python train.py --arch="unet" --dataset="pen-drawn characters of a made-up script with 800 signs" --image_size=32 --objective="epsilon" --batch_size=64
Rows from block 8, named by matrix and row number. Each number is 128 + 32 x the weight over its row's rms, rounded and kept within 0 to 255. All counts start at 0. After the name is the row's rms in percent of the matrix's.
# emb: conditioning projection (model.decb.0.0.emb.weight, 128x192), inputs 0-95
emb.46 109 [ 88  99 145  85 150 115  93 121 143 130  88 138 159 102 125  84 142 160 106 149 132 154 181  44 140 131 140 117 132 192 185 105 110 129 155 138 157 157 187 136 107 113 156 123 121 141 178  85  93 102 132 147 147 144  86 178 162 105 108 114 131 131 142  97 161 102 103 140 156 166  92  73 115 151 100  87 174 167 134 148 116  99 123 124 143 101 157 126  97  84 124  92 118 107  66 116]
emb.47 115 [147 151 130 104 158 107 130 143  99  83 125  50  72 176 162 149 154 137 119 123 118 130 144 117 210 155  94 107  80 214 151 122 119  66 103 161 168  98 115 141 127 146  84 149 159 137 206 119 175 167 159 128 154 120 125 122 113 109  70 155  89 155 144 224  35 141 128 140 141 149 127 135  73 113  85 165 160 137 125 176  90 124 130 143 167  80 142  99 147 117 103 122  84 161 144 151]
emb.48 094 [144 159 150 139 165 143 103  59 119 111 165 101 104 137  95 125 149 100 127 130 141 136 105 133 170 149 115 109 168 149 134 124 120 152  57 155 149 108 147  72 131  80 131 151 157 124 183 119 125 145  98 140 172 146 116 139 113 148 188 118 169 154 134  48 118 109 180  82 140 150 113 182 124 101 132 154 125 115 144 103 162 142  49 179 126 139 105 111 207  90 127 122 128 147 153 161]
emb.49 102 [140  60 182 118  59 129 134 155 141 129 163 175 163 118 118 138 108  99 134  85  75  91 146  56 140 191  90  98 136 103 145 114 112 117 167 112 113 166  71 128 142 102 150  57 168 123 105 126 131 161 112  87 142  89  49 150 144 133 147  89 138 144 120 113 167 173 142 124 146  55  86 136 164 138 105  96 144 171 194 166 103 115 167 166 146  90 160 117 106 111 104 104 151 125 161 159]
emb.50 111 [160  90 137 161 135 137 127 152 127 162 175 141 155  98 164 179 115 139 135 220  78 114 147 143 193 148  71 136 130 117 120 123 105 155 114  72 172 183 150 150 115 121 152 101  75 123 158 118 185 124 107  74 196 107 149 151 187 103 134 129 110 114 164 112 139  90 182 106  88 147  88 135 162 133  64 144  87 171  68 111 116 154  79 125 179 106 136 184 147 163 195 155 130  91  64 150]
emb.51 114 [112 131 168  95  77 102 125 115  99 128  78 143 174 108  55 122 119 115  61 148 141  84 152  95 128 135 116 179 144 112 180 139 152 187 134  85 106  92 103 158 127 138  97 114 103 125 154 118  91 111  89 150  63 124 123 143 140 119 140  71 188 154 119 115 165  97  88 132  65 208  49 118 142 152 183 123 149 156 139 124 116 134 112 110 147 125 115 134 134 171 139 128 159 100  97 120]
emb.52 088 [133 125  95  95 134 163 140  97 154 156  79  85 184 129 105 126 167 114 122  84 119 134 109 135  78 140 166 170 150 127  95 219 129 121 118 176 111 207 119 126 188 121 161 157 160 121  77 118 123 104  89 102 126 142  87  88 135  91 122  98 118 101  86 142 114 142 174 116 107 128 151 143 129 144 180 110  46 124  93 139 157 129 137  89 173  89 117 141 136 160 162  84  62 107 102 151]
emb.53 120 [145 138 179 102 133 111 131 121  60 117 156 139 174 102 103 123 117 128 145 118 105  86 127 113 136 151 160 111 147 138 224 144 114 188 157  65 163 162 138  95 136 150  89 117 118 167 139 185 158 166  95 169 150 119 157 145 186 101 143 128 135 125 128 155 173 178 154  54 140 119 192 109 178 105 218 144  95 142  93 132 136 115 110 185 154 184 109 157 167 110 102 145 137 111  99 163]
emb.54 121 [147 135 185 127 117 157 131 144 156 218 117 118 140 121 138 153 133 166  97 139 146  88 144 187 104 159 168 193 138 150 135 177 138 107 142  86 119 147 163 160 118 108 102  87  92 132 130 130 132 135  69 141 122 168 118 136 129  77 145 124 115  98 164  63 155 187 141 109 121 118 175 153 122  84 146 119 110 128  28 130 182 108  96 106 142 174 113 143  81 101 191 138 161 135  91 144]
emb.55 134 [149 160 114  80 106  95  83 130 113 156 139 121 197  84  92 133  80 116 100 138  94  99 160 134 168 163 174 108 142 148 250 114 121 155  99 146 124 122 171 123  99 139 213 135 170 146 147 170  78 155 161 176 140 116 180 146 184 107 143  79 177 157 125 108 162 161  96 104 145 178 168 128 148 120 129 152 143 113 179 129 158  84 131 159  97 104 131 178 128 150 153 146 149 130 114 143]
emb.56 111 [169 142 154 112  85 138 101 109 100 147 152 133  99  73  72 138 109  78 166 121  66 117 146  77 149 131 177 123 116 150 151 152 174 166 132  88  87 152 143 126 174 145  87 139 120 134 130 123  96  77 108 151 120 138 129 109 108 121 100  56 102  99 151 131 168 119 150  69  90  74  89 104  82 184 165 100 116 117 106 103 127 153 110 118 163 110 111 124  91 147 119 100 157 101  61 105]
emb.57 121 [132 136 120 109 103  61  98 120 118 121 120 108 194 127 159 101 103  89 126 134  90 147 126  62 141 172 127 132 149 125 112 104 109 229 130 148 128 133  84 115  85 124 164 123 154 135 165  92  72 155 133 145 130 120 143 111 118 135 147  48 170 168 104 127 137 164 106 113 205 107  61 136  93 163  97 126 129  84 144 105  96 114 140 132 169 152 154  75 200 142 104 128 127 138  77 163]
emb.58 120 [136 146 132 150  94 107 140 113 102 127 102 127 151  81 110 145 109 136 138 157  54 128 106  79 142  90 100  87 176 146 145 163 118 154 116 104 124 150 144 112 118 185  86 116 101 161 160 102 146 134 107 173 134 125 197  55 143 133 101 124 112  93 140 123 114  83 133 101 141  98  26 163 135 134 114 131  77 116 129 181 151 165 125 188 123 101  75 163 148 158 136 157 113 128 167 147]
emb.59 092 [118 168 133 153  94 108  92 134  77 106 129 113  84 122 130 106 134 134 165 118 123  97 130 159 166 125 144 115 115 152 163 126 162 142 131 188  91  66  62 116 103  75 158 162 109 132 102 142  52  92 139  99 121 119  64 117 131 113 104 127 185 183  99 152 100  84 122 151 158 137 130  79 113 185 152 164 163 160  98 175 120 107  88 112 149 110 118 171 135 167 136  98 149 172  59 132]
emb.60 090 [111 121  89 132 112 163 125 103 144 177 154 175  45 163  76 147 112 103 149 117 150  79 124 179  70 107  95 101 120 132 132  82 117  66 137  78 160 102  97 126 145 142 122 134 174 122  93 103  45 124 138  92 150  95 127 138  66  92  88 147 130 105  65 170 116  93 135  95 122 106 155 146 112  86  67  59 121 112 132 123 117 121  97 195  76 101 105 124 169  65 177 143 140  90  96 128]
emb.61 106 [156  95 127 134  92  82  81 114  99 128  51 143 100 120 101 173 104 126 144 155 155 125 120  44 105 108 153 118 130 157 184 110  88 148 124 150 102 135  90 147 111  86 202 131 172  70 168 100 102 141 140 111  78 112 134 144  73 146 160  76 129 158 107 139 125 196  94 135  98 145  52 148 112 110  73 137 142 148 194  89  80 110 105 148 126 112 134 107 132 136 142 114 117 124 153 169]
emb.62 094 [134 171 148 151 120  90 124 137 130  86 128 135 141  92 130  97  91 152  75  87 157 160 163 164 144 172 102  99 104 159 159 183 136 126  77 152 106 102 154 137 116 105 169 119 164 133 148 148 147 175 156  80 128 126 151 150 116 140  86 160 149 117  94  97 127 183 106 113 153 135 157 192 149 111 129 131 198 101 203 149 137 137  58 134 145 191 101 161 130 104 142 115  87  67 175 154]
emb.63 091 [122 139 113 123 126 117 132 120 107 156 198  83 128 110 108 155  84 145 122 185 173 111 171 105 199  85 106 192 135 195 159 122 158 101  83  43 192 132 153 112 136 159  57 116 122  79 131 133 155 132 152 145 151 101 114 128 172  99 128  61 122  95 170 158 185 120 108 110  64 139 101 184 146 110 175 147  96 133 120 117 151 132  74  89  91 180 110 137  99 116 138  62 168 143  79 163]
emb.64 091 [144 163 162 163 121 142 122 202 104 156 192 159 144  80 131  98 124 116  91 130 133 148 134 160 131  92 137 142 215 128 197  75 110 111  74 108 133 165 156 124 173 149 105 113  72 158 119 127 107 114  78 188 169 145 107 130 119 145 163  82 141 166 174 100 195 172 127  52 116 176 102 116 158  86 122 185 129 138 111  50 121  95 104 100  84 104  72 138 116 115 143 116 101 150 141 134]
emb.65 091 [ 93 225 155  99 187 107 136  69 142  77 134 146 124 167 125 167 152 123 170 163 162  96 134 132 128 137 145 143 174 144 199 155 190 124  75 176 104 169 111 135  75 159 144 136 181 105 141 128  94 176 117 135 147 158  98  96 101 114 141 151 124 128 135 135 149 146  84  95 210 142 114 165 120 165  90 166 161 149 163 103 133 135 152 120 101 137  81 109 182 159 164  76 141 102 153 113]
emb.66 092 [109 138 127 103 122 114 129 199  74 158 135 193 126  95 124 178  93 141 120 108  81  62 147 170 150 197 187 186 183 172 136 113 149 115 149 102  82 112 131 145 117 163 144 102  71 146 130  80 150 156 100 119 117 123  83 163 117 113 149 132 197 113 114 102 131 124 133  95 105 116 108 147 181 109 186  83 125 172 114 124 129 134 107 186 120 153 157 113 137 148 129  87 161  79  96 152]
emb.67 095 [ 71 132 116 108 167 115 110 189 102 129 105 157 121 169 107 147  91 110 103 103 150 156 112 152 129 111  95 107 140 155 144 137 133 170  87 137 133 128  96 134 101 151 179  64 153  94 163  93 168  95 151 188 120 145 138 129 106  59  95 117 154 130 171 149 106 119  83 172 146 193 111 161 159 148 168 107 138 184 120 102  99 150  81 104  65 120 167 175 140 125 113  77 130  86 130 135]
emb.68 084 [104 111 147 143  52  94 140 133 109 139 100  83 141 203 121 131 123 114 105 161 145  60  84 199 140 150 122 141 135 149 155 166 109 157 138 157 100  84 133 198 138 137 173 160 124 140 133 119 122 102  90 126 164 129 129 115 154  84 135 134 153 125 110 133 110 135  52 185 120 145 162 120  97 168 157 135 107 130 124 128  69 112 101 195 116 121 126 170 111 176 132 102 151 152 139 181]
emb.69 099 [124 124  95 109 118  88 119 137 123 114 130 195 145 142  59 135 146 173 145  79  88 102 143 106 123  88 109  46 123 133 182 148 122 126 178 153 128 152 167 167 126 122  73 181 136  90 141  73 135 122  80 129  99 165 128 147  92 152 143 133 135 127 146 157 169  90 161 129 171  90 110 121 115 141 151 176 111 181 101 125  98 120 160 182  93 152  79 126 193 225 136 159 136 124 146 157]
emb.70 083 [127 143 144 155  98 152  72 158  92  86 153 140 122 163  62 125 137  97 157 122 162  69 155 139  95 108 168 123 125 134 125 169 173 165 138 151 111 141  89 124  73 121 140 108 109 109 190 137  93 181 142 129 183  68 189 124 125 127 138 122 115 128 139 104 137 130 123 172 127 144 118 104 165 158 153 183 180 109 190 139 108 159  85 109 123 194 103 116 156 150 120  56 133  92 169 165]
emb.71 096 [157 103 130 145 161 118  62 141 167 165 179 120 119 127 104 191 115 104  98 191 181 121 192 101 106 145  23 172 161 156 134 101  99 127 119 109 137 148 172 127 102  74  77 129 170 158 118 173  89 125 120 150 110  71 133 105 148 135  63 109 130  97 106 126 155 187  90 126  81 172 114  97 124 167 119 154 111  78 145 134  89 133 124 135 155 161 116 174 159  73 147  92 167 109  98 151]
emb.72 095 [114 158 156 104 150 144 119 109  88 161 129 190 174 112 127 127 121  94 132  97 151  98 163 130 188 158 143 126 136 134 139 182 159 177 147 112 148 136 160 130 155 132  76 106 170 125 110 155 143 146 134 116 165 129 166 108 164 122  92 157 143 196  95 135 136 112 123  97 142 159 146 131 149  96 160 161 108  98 117 100 117 127  68 144 128 113 101 143  85 157 113 113 191 193 133 134]
emb.73 115 [146 193 134 103 144 148 123 108  98 133 177 125 123 161 146 135 169 161 161 155 139 147 146  93 122 150 127 126 112 168  98 154  92 154 157 121 111 101 186 178  84 191 110 157 110 131 163 160 183 147 124 167 153 189 141 142 118 138 172 113 103 121 165 188 137 137 179 135 192 170 214 165 166 116  84 155 137 128 136 137 160 101  91 183 149 151  97 123 149 148 144 140 135 148 160 161]
emb.74 094 [ 95 154 111 121 117 143  95 128 136 100  72  52  73 170 135 153 150  79 112  96 116  70 137 153 139 161 144 159 114 122 109 135 147  52 154 135 149 132 111 153 108 103 190 117 149  74 142 134 121 172 143 124 162 138 137 163 115  63 138 176 171 112 161 144 145  92  87 136 108 179 141 159  85 127 121  99 225 139 150 136 151  55  86 151 127 154 156 177 176  85 166 137 131 159 169 131]
emb.75 084 [ 58 119 203  84 129 129 134 136  67 136 140 105  92 201 115 133 171 102 126 114 134 140 110 131 206 139 106 135 160 162 124 121  99 158 166 144 166  75 188 123 115 121 174 128 143 145 161  67  79 124 100 106 118 148  81 133 178  53 116 111 145 130 101 122 128 129 110  97 127 209 102 125  61 191 129 108 151 138 125  94 164 193 131 151 114  81 144 118 175 120 131 111 150 153 139 121]
emb.76 096 [108  95 197 119 172 140 130 126  90 100 123 155  80 172 108  94 106 100  89 114  93 135 127 144 161 113 127  97 149 156 172 169 104 105  97 129 102 172 122 135 106 107 195  69  89 176 109 141 133  80 159 126 124 188 126 161 135 110 126  63 156 158 126 139 156 144 108 188 137 198 159 118 120 132 108 113 161 109 130 114 110  92 111 140 113 141 153 133 148 173 113  89 171 144 105  67]
emb.77 088 [121 149 138 136  96 168 127 114  64 122 103 118 110 142 163  90 117 150 113 179 182 178 189 102 158 135  89 163 110 169 165 119  83 117 109 120 171 153 107 157 172 126 130 106 165 133 143 104 129 133 148 163  86  87 131 159 134  96 123  88 109 135 142 134 145 111  45 151 151 132 136 144 143 134 116  61 167 129 166 124  95 145 105  81 139 136 202 118 186 131  84 100 159 153 119 179]
emb.78 097 [164 130  99 175 195 160 103 165 112 116 159 129 103 162 129 109 117 139 130 149 153 115 115 169  73 109  82 144 141 181 102 144 115  59 190  93 120  97 126 167  76 139 156 116  97 128 157 100 159  75  71 143 163 228 156 141 146 148 144 191 153 134 145 118 149 100 106 139 134 181 156  93  81 114 115 155 127 192 100 131 141 145  98 168 153 117 135 136 201 137 149  53 144 162 118 120]
emb.79 105 [116 126 150  72 155 105  69 104  78 110 132 161 123 115 103 126  93 126 127 174 114 119 127 111 171 112 106  89 125 193 157 107 110 201 138 137 138 143 114  77  92 123 162  79 161  98 129  80 121 129 156 174 131  97 139 126 136 155 136 116 167 114 158 198 136 159 115  87 137 159 105 198 188 114 127 173 123 116 164 152 119  90  74 132 156 128 159 126 169 167 104  94 142 105  84 114]
emb.80 091 [160 119 114  98 119 113 121 115 123 132 102 153 122 109 127 124 138 195 140  99  94 169 110 100 127 142 113  80 179 152 130 160 148 110 183 124 142 112 181 179 137 158 110 135 139 119 137 174 102 157 131 192 170 137 168  88 115 123 145 141 129 137 164 139 112 105 111 102 218 133  91 154 167 145  53 188 124 148  49 120 163  90 121 169 154 127  57 127 165 192 164 138 155 183 144 114]
emb.81 097 [114 142 164 129 181 147 114 161 132  78 139 111  79 136 128 133 143 162 128 137 103 163 195  93 114  80 140 133 130 184 169 158 110 191  82 141 144 153 135 175 116 139 166 157 213 135 158 126 100 170 146 128 121 156  97 114  77  81 131  86 162 145 131 151 103 132 208 154 136 129 127 148  64 137 104 134 191 147 163 113 190 117  87 144 159 169 151 154  76 141 138 137  63 144 111 136]
emb.82 123 [152 154 107 130 132 136 158 151 145  93 177 179 169 157 160 149 135 154 147 190 125 128 170 144 123 156 155  90 107 148  93 110  82 182 103 154 148 161 181 149 146 162 118 131  81 155 166 171 191 173 138 173 182 183 167 129 102 161 170 119 189  90 150 107 182 118 166 127 105 110 107 123 163  68 157 171 107 171 126 117 194 116 101 168 166 116 126 153 160 161 171 178  80 151 102 155]
emb.83 093 [162 142 148 113 110 108 103 162 142 124 121 175 145 102 139 141 120 143 158 167 127 138 183 117 105 166 135 146 149 134 131  90 119 204 157 124 149 146 170 138 157 194  72 120  22 109 128 158 122 130 114  94 135 133 193 121 173 161 166  94 112  66 195 108 141 126 170  84 165 116  95 120 155 155 135  91  58 147 138  91 175 187 160 150 160 150 109 160 114  90 146 110 183  89  87 117]
emb.84 081 [109 145  98 125 111  75 128 134 112 108 145 133 101 182 132 113 189  83 145 207 132 189 164 142 117 125  82 102 127 165 123 117 108 139 107 103 221 121 141 121 140 126 159  98 167 171 136  67 141  92 152 116 117 161 142  73 108 145 131 144 142 127 113 173 140  81  90 162 187 110 109 122 107 155 116 146 168 140 165 186 102  61 170 155 120 170 100 164 167 106 112 122  77 118 106 175]
emb.85 090 [135 132 144 109 114 122  92 127 111 123 147 149 118 146 125 117  94 150 152 148 175 155 168  72 132 171  49 170 194 122 121 138 124 107 118 180 135 192 204 110  92 132 158 139 105 147  95 140 103 133 177 164 161 184 134 129 135 117 135 138  94 119 141 151 102 150 172  91 123  88 105 161 127  97 144 168  61 128 107 149 110  68 108 150 147  77 149 101 127 109 148 159  63 131 177 140]
emb.86 081 [120 134 168 128 132  66  74 111 147 172  68 109 149 124 117  84 166 128 144 132 115 110  93  78 175 114 188 113 138 106 113  97 128 139  98 175 144 168 121 133 159 130 145 153 175 151 166 181 167 139 173 138  98 103 112 168  98 141 121  77 113 162 145 114 114 126 124 147 188 191  40  98 106 131  92 135 145 104 153  88 122 122  81 171 110 112 127 168 142 167 164 211 135 104 179 139]
emb.87 094 [ 80 111 137 116 114 100  95 140 129 176 135 111 186 132 100 139  97 129 109 148 150 126 140 110 150 155 152 181 118 142 145 131 121 102 116 141  69 160 178 120 121  98 203 106  90 107  87 118 154 113 204  82 199  72  74 133 103 115  99  71 148 134 125  39 159 125  95 153  99 182 119 116 125 129 151 125 129 132 134 124 100 125  81 100  62 152 188  86  93 113 104 119 143 143  96  96]
emb.88 075 [105 156 126  90 147 127 127  88 110 158 143 135 159  44 106 147  64 119  92 156 131 126 116 147 119  91 103 171 155 120 118 105 152 108 119  74  99  41 130 140 171 131 110 124 156 109 130 187  83 117  86 112  94 130 123 131 148  98 160 127 154 141  90 112 116  94 167 130 136 157 107 157 151 148  74 121 119  93  86 149  93 174 131 123 121  75 197 195  71 102 150 111 168 186 132 114]
emb.89 095 [146 143 136  81 145  94 155 151 145 134 113  64 185 150  79 150 120 162  76 146 162 122 184 115 156 132 113 119 121 114 178 163 116 138 149 102  69 160 133 161 142 116  54 123  58 145 102 160 169 132 102 145 185 137  77 115 188 148 133  92 149 121 137  84 236  93 108 145 112 136 123 150 158 163 159 147  99 124 107 122 131 114 120 166 125 210 139 151  76 155 137 120 205 109  69 138]
emb.90 092 [ 82 146 136 135 139 136 131 126 137 132 123 160 180  73 131 144 120 153 116 141 142 161 156 143 144 119 151 102 193 105  92 125 139 155 177  92 137  82 139 159 191 126 108 117  84 115 209 156 156 182  80 197 161 106 119 137 120 108  89  88 131 143 133 152 198 122 177 119 100  99  71 170 173  98  96 111  63 121 134 104 115 124 147  92 138 157 126 139 114 113 148 113 164 133 123 142]
emb.91 092 [110  63  91 127 141 125 119 135 155 145 141 106 106 194 138 111 143 165 137 186 147 107 138 157 128 116 158 170 142 146 212 118 139  89  90 117 100 170  72 112 180 150 174 156 150 124 124  74 137 111 175 126  83 141 155  90 107 140 138 123 121 159 117 121 110 124 148 180 154 184 120 124 134 171 138 113 204 106 159  75  83 106  79 164  80 134 193 101 122 150 138 153 136 105 113 102]
emb.92 101 [138 182  90 162 164 114 137  95 181 101 185 141 110 152 139 125 149 166 176 111 126 151 110 189 161 164 138 134 179 160 141  69 102 160 185 117 154  89 130 132 125 157 113 114 129 186 125 158 163 162 143 174 169 135 124 122 139 131 182 175 154 136  99 184 172 116 136 133 138 127 112 161 140 131  54 184 198 190 132 138 141 142  95 148 116 112 128 166 157 158 135 159 159 109 114 194]
emb.93 091 [ 27 110 153  98 179 175  76 184 164  72 120 158 174 131  77 135 125 124 135 147 133 118 143 123 178 163 159 143 129 201 133 122 143 121 111 110 136 130 181 118 110  84 167 137 145 116 150 144 140  50  96 163 109 114 110  90  75 130 103 143 118 161  74 117 148 140 128 121 142 185 114  88 129 110 123 127 164 186 139  79  70  63 120 151 108 149 123 115 172 137  87 135 171 153 199 149]
emb.94 098 [119 118 249 160 126 151  58 158 115  99 139 172 136 152 105 110 183 106 104 129 150 131 158 171 201 131 119 146 137 127 152 157 134 147 112 178 148 146  90 125 100 117 149  93 155 116 139  81 148 118 109  78 118 168 173 143 126 128 127 124 150 155  89 102 101 116 112 121 166 224  86 137 131 152  99  76 143 169 106 128 128 109 147 122  98 110 209 152  97 122 148 118 123 104 100 120]
emb.95 084 [104 166 126 170 112 180 111  75 114 119  76 132 217 132 106 141 131 130 152 165  81 120 134  93 141 141 151 169 156 175  97 152 121 109 128  82 103 143 154 150 157 178  59 105  94 152 136 103 118 160  88 144 173  92 126 163 156 141 112 113 159  74 155 114 133 115 162  92 135 103 111 141 197 153 126  72 106 104 156 104 175 104 158 145 151 129  85 126 137 146 160 164 108 104 127 125]
emb.96 105 [ 91 100 156  87 122 153  79 136 111 109  59 153 105 164  77 126 122 130 117 161 145 107 141 137 119 104 118 158 171 188 146  81 173  96 150 187 210  86  96 113  76 157 186  91 134 116 104  92 126 123 176 199 144 124 101 145 129 112  81 141 156 178 108 144  80 134 112 183 100 191 151 131  96 159 148 158 165 159 226 168  92 135  85 140 156 152 201 118 140 162 113 152 133 143 134 125]
emb.97 089 [ 57 177 209 125 159  78 172 118 122 136 156 134 149 131 117 171 101 167  72 160 156  47 134 168 147 150 125 130 127 132 163 194 116 155  84 111 131  96 121 197 137 100 120 125 139 111 125 110  77  69 197 140 130 114 138 129 119  56 132 145 157 168  78 116 126 133 108  89 161 180 116  99 125 166 131 106 181 148 151 100  79 157 141 181 130  69 130 122 128  80 134 119 148 109 148  90]
emb.98 086 [151  94 145 159 123 127 104 109 104 132  77 159 135 132 117 139 123 155  98 136 175 113 131 142 108 128 140 174 129  77 149 117 163 135 219 153 135 145  67 134 105 116 152  88 123 118 148 131 148 121  87 132 116 111 105  83 131  88 125 220 170 201 131 125 120 173 100 175  91 190 103 144 161 145 101 179  75 183 151 131 117 142 172  98 138 125 129 117 166 104 158 160 191 138  88 176]
emb.99 109 [124 103 134 111 141 130 112 140  92 109 127  83 132  98 103 124  99 123 107 168 135  79 176  90 144 173  77 164 166 142 170  79 148 156 157 136 178 151 138 134 108 112 171 181 152 156 166 117  91 125 192 159 216  76 133 136 114 101  97 106 173 180 155 125 161 107 128 123 151 135 114 135 112 170 125 143 169 160 171 140 109 119  88 157 121  90 208 107 151 115 118 126 162 142 133 118]
emb.100 085 [ 47 121 187 164 109 117  93 142 148 129 121  79 153 149 129  62 114 103 140 132 105 133 135 140 142 163 114 220 164 188 119 177 104 115 105 151 109 108 152 128 152 133 144 102 119 132 128 106 154  76 161 140 121 175 149 170  83  92 185 141 161 133 131 153  92 128  93  54 123 115 144 163 131 141  97 154  90 135 160 178 160 111 102 113 211 134 107 155 106  71 142 107 114  97 215 119]
emb.101 095 [152 133 189  95 145 126 139 112 109 104 120 101 151 118 124 207  86 115 104 131 108 122 167 156 132 117 187 126 163 152 170 108 138 148  46 129 206 164 142 120 120 128 160 127 119 163 157  97 118 171 126 171 180 109 127 123  97 138 139 128 181 129 153 153 139 144 160 119 140 149 101 125 121 158 174 145 126 105 142  73 108 147  97  88 141 197 146  61 163  70 175  78 124 126 130  94]
emb.102 077 [140 156 127  87  95 180 130 110 134  66 151 132 137 151 116 118 124 116 187 146  71 122 131  58 191  98 220 139 106 170 169 120 148 115 106 186 132 125 164 125 135 159  94 106 168 100  97  95 148 114 113 137 123 117 136 128  84 125 137 146 145 154 130 144 172 137 129  65 161 157  78 180 104 155 169 205 181 126 136  75 157 135  97 137 121 133 131 130 110 116 115 171 107 168 178 125]
emb.103 093 [107  81 156  90 116  95 122 127 135 183 108 160 115 185 133 118 126 136 146 132 133 135 123 107 121 128 172 150 172 140 111 131 145 110 136 107 135 128  82 165 108  93 151 141 149 116 174 101  71 164 145 103 132  75  79 139 139 131 196 127 135 162  97 109  94  88  85 118 149 153 157 171 151 130 150 139 213 165 185 184 161  78 153 138 113 114 140 186  98 187  75  50 110 159 165 112]
emb.104 102 [106 113 156  71 112  62  93 102  80 153  65 136 135 227 140 141 176 153  93 111 198 173 144 135 118 122 141 168 119 150 125 132 167 106 141 110 157 132 120 180 150 115 173 132 170  99 125 143 145 118  99 183 124 124 119 158 103  87  76 201  98 173 153 112 126 146 117 202 160 101  94 101 123 123 161 106 161 191 155 104 111 130 134 166 149 156 179 101 128 178 125  93 148 148 140 178]
emb.105 088 [ 72  82 124  85 144 141  88 154 190 108 157 127 161 149 115 136  71 151 155  87 169  54 189 133 139 146 130 111  96 157 130  78 133 124 169 132 172 166 100  84  83 123 145  86  63 150 147  88  83  97 125 162 159 147 130  88 129 130 128 153 187 148 119 115 174 144 112  95 175 157 145 130 146 110 106 149 191 131 147 173 125 116 147 127 120 132 133  91 104 163 133  64 146  99 151 136]
emb.106 088 [143 105 152 185 168  62  78 142 112 134 124 158 174 103  98 154  75 136 123 120  93 120 139 114 120 107 101  82 141 128 161 101 139 161  80  97 174  94 143 119 104  52 192 149 141 150 200 153 154 114 115 184 102  62 137 148 175  82 154 130 127 122 142 129 101 145  75 113 152 155  85 134 147 207  59 109 110 119 160 133 170 116 132  97 194 150  95 137 133 194 141 103 153  88 127 116]
emb.107 100 [113 111 132 128 139 109 169  93 144 119 102 161 140 165 145 218 140 130 141 195 139 157 173 131 142 161 124  95 162 123 114 119 122 147 159 120 169 117 138 165 141 100 169 172  99 146 187 133 132 195  82 121 192 106 140 143 120 175 140 127 142 190 135 129 161 157 158 192 141 144 146 192 107 148 164 118 183 193  89 109  82 144  83 212 153 180 164 124 149 153 163 165 115 100  55 153]
emb.108 081 [126 161 178 108 152 108  72  94  50  82 142 136 148 105 184 145 123 136 128 113 221 147 145  45 112 167  81 119 115 154  92 135 124  73 141 124 132 164 114 100 192 148 138  64  97 131 124 161 102 121 186 132 110 149  98 132 117 112 106  85 146 154 128 137 192  94 128 120  83 158 116 146 147 125 121 107 114 133  91 160 150 123 154 118 179 118 137 124 140 121 154 117 129 118 196 138]
emb.109 089 [ 97 149 157 116 127 101  95 127 155 144 105  60 142 126 100 150 147 125 144 198 117  78 136  97 137 193 152 122 129  72 129  75 117 151 106 111  52 153 151  97 106 101 189 110 133 124 151 128  62  98 125  94 129 121 140  94 181 113 116  81  53 126 194  86 149 141 118 167 132 109  61 125 111 115 134 144 130 133 143 135 102 138  98 131 120 159 146 101 127  62 107 126 144 124 105 126]
emb.110 088 [117 191  80 107 125  95 156 140 152 114 127 161 131 154 140  84 165 169  79 164  92 108 157 162 153 141 101 135 171  93 167 145 128 140 114 105 122  97 141 165 139  87 135 105 158 116  94  97  84 159 139  62 106 130 152 188 166 113 100 171 165 173 170 120 126 156 129 144 160 145 151 144 109 141  88 138 157 136 131 159 165 123 195 108 129  82 150 131 159 140  85 115 148  86 118 160]
emb.111 084 [103  92 159 103 144 128 154 147 120 115  88 108 115  62 120 144 103 120  98 109 178  83 155 154 121 140 168 176 105 197 168 107 137 139 134 133 152 135  98 101 108 175 142 146 119  87 166 151 127 192 113 137 145 118  73 131 129  67 156 186 162 166 117 130 170 147 149 122 162 117 134 166 123 142 128  86 161  88 112  75 160 130 113 175  56 103 170 173 137 154 169  65 145  81  93 146]
emb.112 098 [115 152 119 104 166 123  82 113 136 101  80 150  79 134 146 106  98 194 114 185 136 147 204 128 126 112 120  73 129 223 130 100 141 130 129 162 151 138 118 124 158  61 142 136 182 131 116 170  94 133 104 125  47 127 153 162 104  91 106 165 146 186 165 100  92 123 106 143 185 165 107 100 142 127 114  60 159 165 154  91 146 123 109 131  83 145 195 137 206 151 113 122 135 141 157 112]
emb.113 085 [ 88 138 137 167  86 133  57 114  36 120 101 193 119 106 114 145 135 130  84 182 186 131 166 179 126 124  97 135 186 178 198 125 166 189  96 125 174  96 151 193 146 114 155 115 123 131 148 118 112 147 117 144 140 173  94 125 163 105 104 105 152  60 101 119  98 149 146  86 117 148 135 168 110 140 172 155 136 196 102 149 175 152 154 190  96 122 183 176 160 142 143 122  95 156 158 162]
emb.114 100 [ 96 175 176 154 128 131  83 111  99  95  54 152 153 203 106  95 108 160 109 139 163  89 132 127 199 127 154 142 120 179 129 107 126 159  97 118 101 173 113  84 106  83 210 136 155 123 166 100 156 113 116 172 107 145  90 119 119  71 160 143 122 167 129 108 173  90 139 108 183 135  89 135 100 146 102  96 200 147 141  98  91 125 180 154 116  99 181 123  97 169 128  94 140 104  99 161]
emb.115 085 [114 180 123  98  94 113 130 171 127  87 177 142 139 178 168  83 108 181  90 108 129  99 126 143 143 148 174  98 189 153 135 142 112  96 151 106 125 117  93  81 161 159 111 164 111 189 138 142 122 154 148 170 114  78 159 184 116 162 141 134 141 143 141 138 117  97 141 122 146 135 163 159 165 103 118 109 125 180 152 131 134 153 209 171 138 131 152 135 136 119 190 110 215 179 156 114]
emb.116 116 [117 176 146 179 155 145  83 195 119  58 132 150 193 104 147 140 137 169 133 126 143 110 147  99 138 139 136 108 157 126 133 173  90 161 141 161 186 172 205 154 135 171  68 172 119 176  97 140 139 190 129  96 195 173 154 135 186 131 154 141 146 126 153 161 196 154 161  41 147 124 144 129 172  73 179 118  56 126 126 165 109 105 162 131 208 139 137 152 125 167 182 144 106 124 109 161]
emb.117 106 [134 176 121 102 115 116  96 163 121 116 165 176 156 131 106 114  92 108 188  98 112 154 197 126 187 131 108  77 130 125 143 198 123 148 131 136 171 121 127 160 127 163 128 148  85 198 124 138 168 139  94 105 144 106 133  82 163 134 163 107  78 101 156 146 133 125 185  76 157 157 185 131 193  89 135 126 130  92 101  89 125 165 104 159 140 217  98 139 120 100 151 133 119 135 165  64]